config = dict(
    hop_length=160,
    activation='gelu',
    lr_schedule='constant',
)
Rows from block 5 of a small self-supervised audio encoder (BEST-RQ), named by matrix and row number. Each number is 128 + 32 x the weight over its row's rms, rounded and kept within 0 to 255. All counts start at 0. Numbers have three digits each.
After each channel's rows are labels from the 100 clips, of 14848, where the channel reaches its highest value: "loudest" is the band of the loudest frequency at the time of the peak. Only what is clearly more common there than usual is listed. The data: telephone keypad tones over noise or synthetic speech.
# c30: last pointwise conv (model.blocks.5.c3.0.weight, 384x384x1), inputs 256-383

c30.116:088111100159139138075064134160111169175090146077124102113128162039111170123139097152107075128085106108175106111055086104112077082113105138117116158093148168165118133206053096170121162103147066136169097099129181138127118118100161176110131183107191069164122146078095119077120142130154158101080114111162130107103124106138122165184127119158135112109138110157086107139065106165126119206141
loudest: 1000 to 2000 Hz

c30.163:114068104119160087160080115100080110132121152116173138140146124148107111099122107143111166112105119112103117187061084163099145109181164166111086113158083092114110125141119125101105109129141171101137108150130100120086145119151114142131102130182159162118113119140131090142158163145143154143171132163158170159089118090136090172128071193153151121103200141175095134150148144167120101210133
loudest: 500 to 1000 Hz

c30.283:185104075209177122166139106083082154188087098152165101118148145089147029137051128093060107141159134096118138113087096161155150150097119170057116109057112196172094088101133134121110179080128176190088075116162155125116062127161079145106150138136148145067170115123127096139190111123131104126117105074115105153112130172141155150118143120115124165145119109105101137095106122103123125122166
loudest: 500 to 1000 Hz

c30.66:148200092165168148162097106147159096167068125124080124079092075124129188133147141159089118121128090147126074143116148127147125166180170090103116074108064096148103132058180119114137156098103126104101123085143085137139153076115113142118134140146101139154223179161129129114082128178145115084105154130198146177103076129143174091141129101109123143181139140145105189131084153126122186123141
loudest: 500 to 1000 Hz

c30.111:056173140111098136146107134094128064109135117113186144185132094145079115130105125084113073157170211107183105146085116162108098129136139100149116073146130132074130205081152133119091106153108089088134122112122069088078099129121108101124151096117111184093147116068084102092116140166149107131085104154064115109100077132159133143136115094190104149142174104087163163142166148081137088139127
loudest: 250 to 500 Hz

c30.28:152105092107142113088172079107094105118103111172102149111094132090128108110147094092126125121092095096107109167060174108116028138158128109113133106139128104119152105089136162144053177176122160171135152133099098135120128151103182132115146102226129141114069148075082061088127128116046093129198109106056151086171110089056096179070102158068119049114152059131084048110115084140159140157144
loudest: 250 to 500 Hz

c30.46:087126139081090067102169126103138101255150087090143114129064144121146127141090146137159119098122118164126202112124117087148127146118124168110195126140115117081180143132144156099110080116135145107169133164154104184112148111126162159134089129121149136081136090139147116182137091099072127134163190150092120150114123126116142135094176123094160089130161114132142111046121151083125162142134
loudest: 500 to 1000 Hz

c30.367:127173132174142101084143108074235116096137173102115113146161156125122139130117058120132091144143089122118083130117084136036155182148094103089075137085057132134112144115105128099143133070052086094123109134145132104150101102141096094041100116148140087104109083103076127094138102115127133115079157122135147132145105140123033156151150181122088081094103163101077131082095077119088130110143
loudest: 250 to 500 Hz

c30.165:102127151152124080094131132099157152138083081085112104115167140127157103177088107158164116067109110091140064080111125146155156123125103131100053108127166105098116101178132050133149131071083175099149103124061161176157115039143148121101099182131139130109099135114104131130139085117104101099081121187102066132113172122109153096114094175138092164084093147108075133078103170145109154183118
loudest: 1000 to 2000 Hz

c30.108:100134119072127120089153116140136182144129079095110087105109116074107146128143100140097139148111123125146120128161111102172187124166097131117125146100143160155127124162181141146171120096138073235088114102172124119089149133126171141153155167118097151119131133176202101133169140114141121179156090068104122059141199166187125091143130092109097164154103067083157105180046162195144135127189
loudest: 1000 to 2000 Hz

c30.11:083152118096152205083120111134104142083108133166134078184158057175110104122152137145075158117119125121134134096163184170109208126108140122135111184102158180142151137146175128127079180101082107109096120110130163099124145124104151139109134133140175158083158071149126116154089130087111160153138169104154112141112135132120115109097137105245075139123128109112099142149107144150135102162113
loudest: 500 to 1000 Hz

c30.246:114100089139087071136110124114131155097120085115144104143186129087129118150119134158120107055100134149115180141160117118118130158138111115063113063167178148148114148166202179115114123208116117157090059094132054141127137139151133082182103140069130122090100085132083167139128168143054094098186122123114197124161122179065174141127140068165122146134105144144104138148171064128140102155087
loudest: 1000 to 2000 Hz

c30.134:121117113065164068116127157106102127169036115120157092136103093121125092129154091104175163131084138138121126095119172151096089121106086150121132147170117100130166134099179120100109109126106111130142120146151112133095092112114167117161172131087186097098157147104147070187112128118111135181126129148137092169125095098115138126119122071116120151133150131067101114143088109115133071116155
loudest: 1000 to 2000 Hz

c30.114:126143114095153071102173120146121196105085100154124089120137165161093112101089160124118130101130123117165155096164063109112137099053090151070119101086124128164110141087120144141181055090197079165139101103152080110161121166141173155151153105127102107093132080097187108107121116076122105124102174110146147139156150152094085135167107169118096045141122103058174125122147103098079163190119
loudest: 1000 to 2000 Hz

c30.195:098157130060163199149087135137141105158120126202111137082125087146106136132096187178152115118140109110160123168073108100137116104151112156064101124138179154206159100120116133093142097149106142129199071163128179094125198086216078093079096078083161135109152103149152114155171099107100152187142075104109161100087168061100061112110122152119152094175098164163134071115111108106088097095180
loudest: 1000 to 2000 Hz

c30.150:135130111116101138112099062171153141162147091111120051100070113113166074159083074110119099151095118181131147142117126105172139114112110150097149130135129133123177098044140178161116147140119109101095122128122122122141166092136109163129163042118141135110107134112060115144154144096093117101180161116153118044144087173108113107119131119117090100115090146113130087156158138135119180107061
loudest: 4000 to 8000 Hz

c30.370:094140121156117154116089192141161170122121102099093092127089170142113108091059167136084117111161186144121103117122132190118194072060142100195059115139125130112153069144141143157156111057118101088146116115143099131107167119129149110112111154131125145058117089152164133095075145075107097090079096131132166094137111110175162133093080132084081168150112090107096097121151127106127099127107
loudest: 500 to 1000 Hz

c30.80:109163161147140156130160179134123144131087102129096136125152163070126117116114149062045126121095178143066141149096158192138163152158178083152082113133179105150176049076150125094180165130132073088096107122091076165090105080164162097161110174131101112058101122127142080132099109173165141108125114154121097105133105122132163177065162125186125140130131128130113189130176114136131091112162
loudest: 250 to 500 Hz

c30.168:073126200183139138128114086158112161145148119134128112123126131098107098170103126120172103114134083120140169111122111088133066172162136120123114116136144123079123147169150122082094145130165179099143140126135140164166104157170086160130127180136097112153106124099184151151123105107139095110140130130120105123110143109146156080128107068158058125202139104170114157082148131154069061130136
loudest: 500 to 1000 Hz

c30.309:139141130135155154129141133140099141111089081102170138177114145099127067065136121142201132137108002109138129154153138126121099147135146111080106124096119092182146113170155136164145087104085137155082120099141115176147149088081100153118127157099140110137070139146082110158108143159072136150100240170187129080096152144113107078086066133100136135183089122085163139169115106161121140074126
loudest: 500 to 1000 Hz

c30.360:144152118143136118079110105128095124156077147116144127071093092126102068115143128197126137086162123158072095109177136083122150118060095094100097113212152132086100133111125083078123106097167130122151111128162140164104076135158111099124134117137131102113104135073097154109106107115127163081158155137128121104072146123115183203183204121167155127099106238129164111118131119154120120107085
loudest: 1000 to 2000 Hz

c30.20:154179161094085172140153111153116123220106150148136150163177118091123103131166105132117144135111102121102128131128076113108161150091140194110047169092139114086116123143122156131130158121115154141152110119072116094186166151132140115146144111112115120177116187126159080112090082081136122117086080115159163149103131142088125102099146119117113150129093094110161162151123157167127123173112
loudest: 1000 to 2000 Hz

c30.194:138134122194146115129118115155088154136124142086158133106099139139133145151135100129133115144123129091156108112121112124133134113147128096190181092087141075100075116150113094098155135091162125171139113122147119135118128142123110117030113176114122128049113114098214135122111105094118180119144171127108204131137129082070155084165149126131118154131137078101106049177142160137116177142167
loudest: 500 to 1000 Hz

c30.67:126153120101130137094130134114103089160107147079113148128116119145132115196148099120122108121109173092136087100176091074070119162167128110127156140121166096141131192135106118068140124076159142120147107172091075118056189095191148120115118094136178111121151110201197121114097086098059150147107136087154061134122136131139080078062111105212137082049138134103078139110098098117139127085094
loudest: 1000 to 2000 Hz

c30.30:118131139153131145161156139127070115083117118178177069156181155130129181082073117164074102146119177185158137112135195124120124150113089191092100121192125134153178085114165117144114113096147168160123118170170050135127081118134198123137109141128141103137116112107073113099176106192109142214128178191167154103112162152120141125144139090199141117131114099112138200117131113106135117164161
loudest: 250 to 500 Hz

c30.197:113106191099103094163109107105105122105113105126109093155099136122135106157174094122103188189084129115123144143126149069211102096147194125150132205159104070159123146194144087148113178123168076121138123121099109135164080146133099206085120113127111130156128146089145138108098110128126144114163093064126037099099081113161210171081210107138172181185144169090131082086089100104091185184051
loudest: 1000 to 2000 Hz

c30.29:140102166127133111134141235150114142131140076144108134166170098151134076115203141163128084146110118109101223097117081098075081148113136113150071152143120125146162138140098122154162130167135178118173150096083188145119054141162106138120107139126163117122130118182097109121167090128075111149182157089097138099202053095128115082128037129165107096132107129141148174103103074124152137125119
loudest: 250 to 500 Hz

c30.143:143114101168123086150106173202111097188120085133084185138084099149184106100139094069158110109150098118121083173147099109149124107067102100112121069156113178111092070117090213205109103187119107171123156116163140064146156120139215144163166200115110125092122146130171161156138064134137090094159163127126123052133145149090125162113132185123160131075122168150108140127178126130164112118190
loudest: 4000 to 8000 Hz

c30.378:122105117145157123136144109101097151171113122174132101080208153104098125110223100143138148122049112135148125103141066161118156126158146119104159088161109146085110121123172132096152101129061036116132138159157170081184134147117160040137125143143117149146154175079189086137133147131131111107076155110140167094162131133099099116136117116144178133134115124096111121105076087191153124120153
loudest: 1000 to 2000 Hz

c30.153:132113086149103120156112142135102109175151107162108118141158173125148138148130136101080110094156088109156131208115098135121116143102161110146121130136150157143156121110132161120149100116141164104186193111220099188142096114112116106151100152147112158136130132129116173059170168119176185126162154122180157176144073228169150129181143083108194113123102113112106083092120154105141158102111
loudest: 500 to 1000 Hz

c30.137:087152090115117151160100103132110133181152094115135104149199134165109108149154164144092171060118097087113076131137096162119132135157175107084139168114141140168125088119117172115125082125124117137120079155081142056096143149102081073092061211134102179110192061175195098050121158089130150171128143072173166178114157174147098165183097079135130143115130205113134155117182107083125123146149
loudest: 1000 to 2000 Hz

c30.217:134098132128152140051152158168183074091127069124095122098147131138103155142164131117084081149130158084100119075135095084126109111082111101131121157138091136108115139103142076146126085085124117121131146147155179118143160086160149117114151066124086181175128138090093108097133134171103131131124177217099126165148121103135115122141063084182113061168099122159115125129120140108128204162118
loudest: 1000 to 2000 Hz

c30.232:117150114166136156069143106129125149187096089079187124110110046101113174165079197110157136138136128139169134151107139155147085130121105119155134111116179159109114078121082107088121166169082165159232126135166073119173210121104149118077072160111101142063091169153132141117151122165135178115055086140127157158205045118155117126132120136076194167111122186111145144106132136105076094179113
loudest: 4000 to 8000 Hz

c30.341:086208135106090078125088124130133172150165164133150082152160161114147090151118135124137133150135159112127141090108150136100131088083131165103159090130128113088126135180105141093159117140142132193099121116083135118174124155152102114161183132137108093131101122148107114087103116113094128180134135147163121130080119112057170050098105110116157109123190169100095109073149160108061125107107
loudest: 1000 to 2000 Hz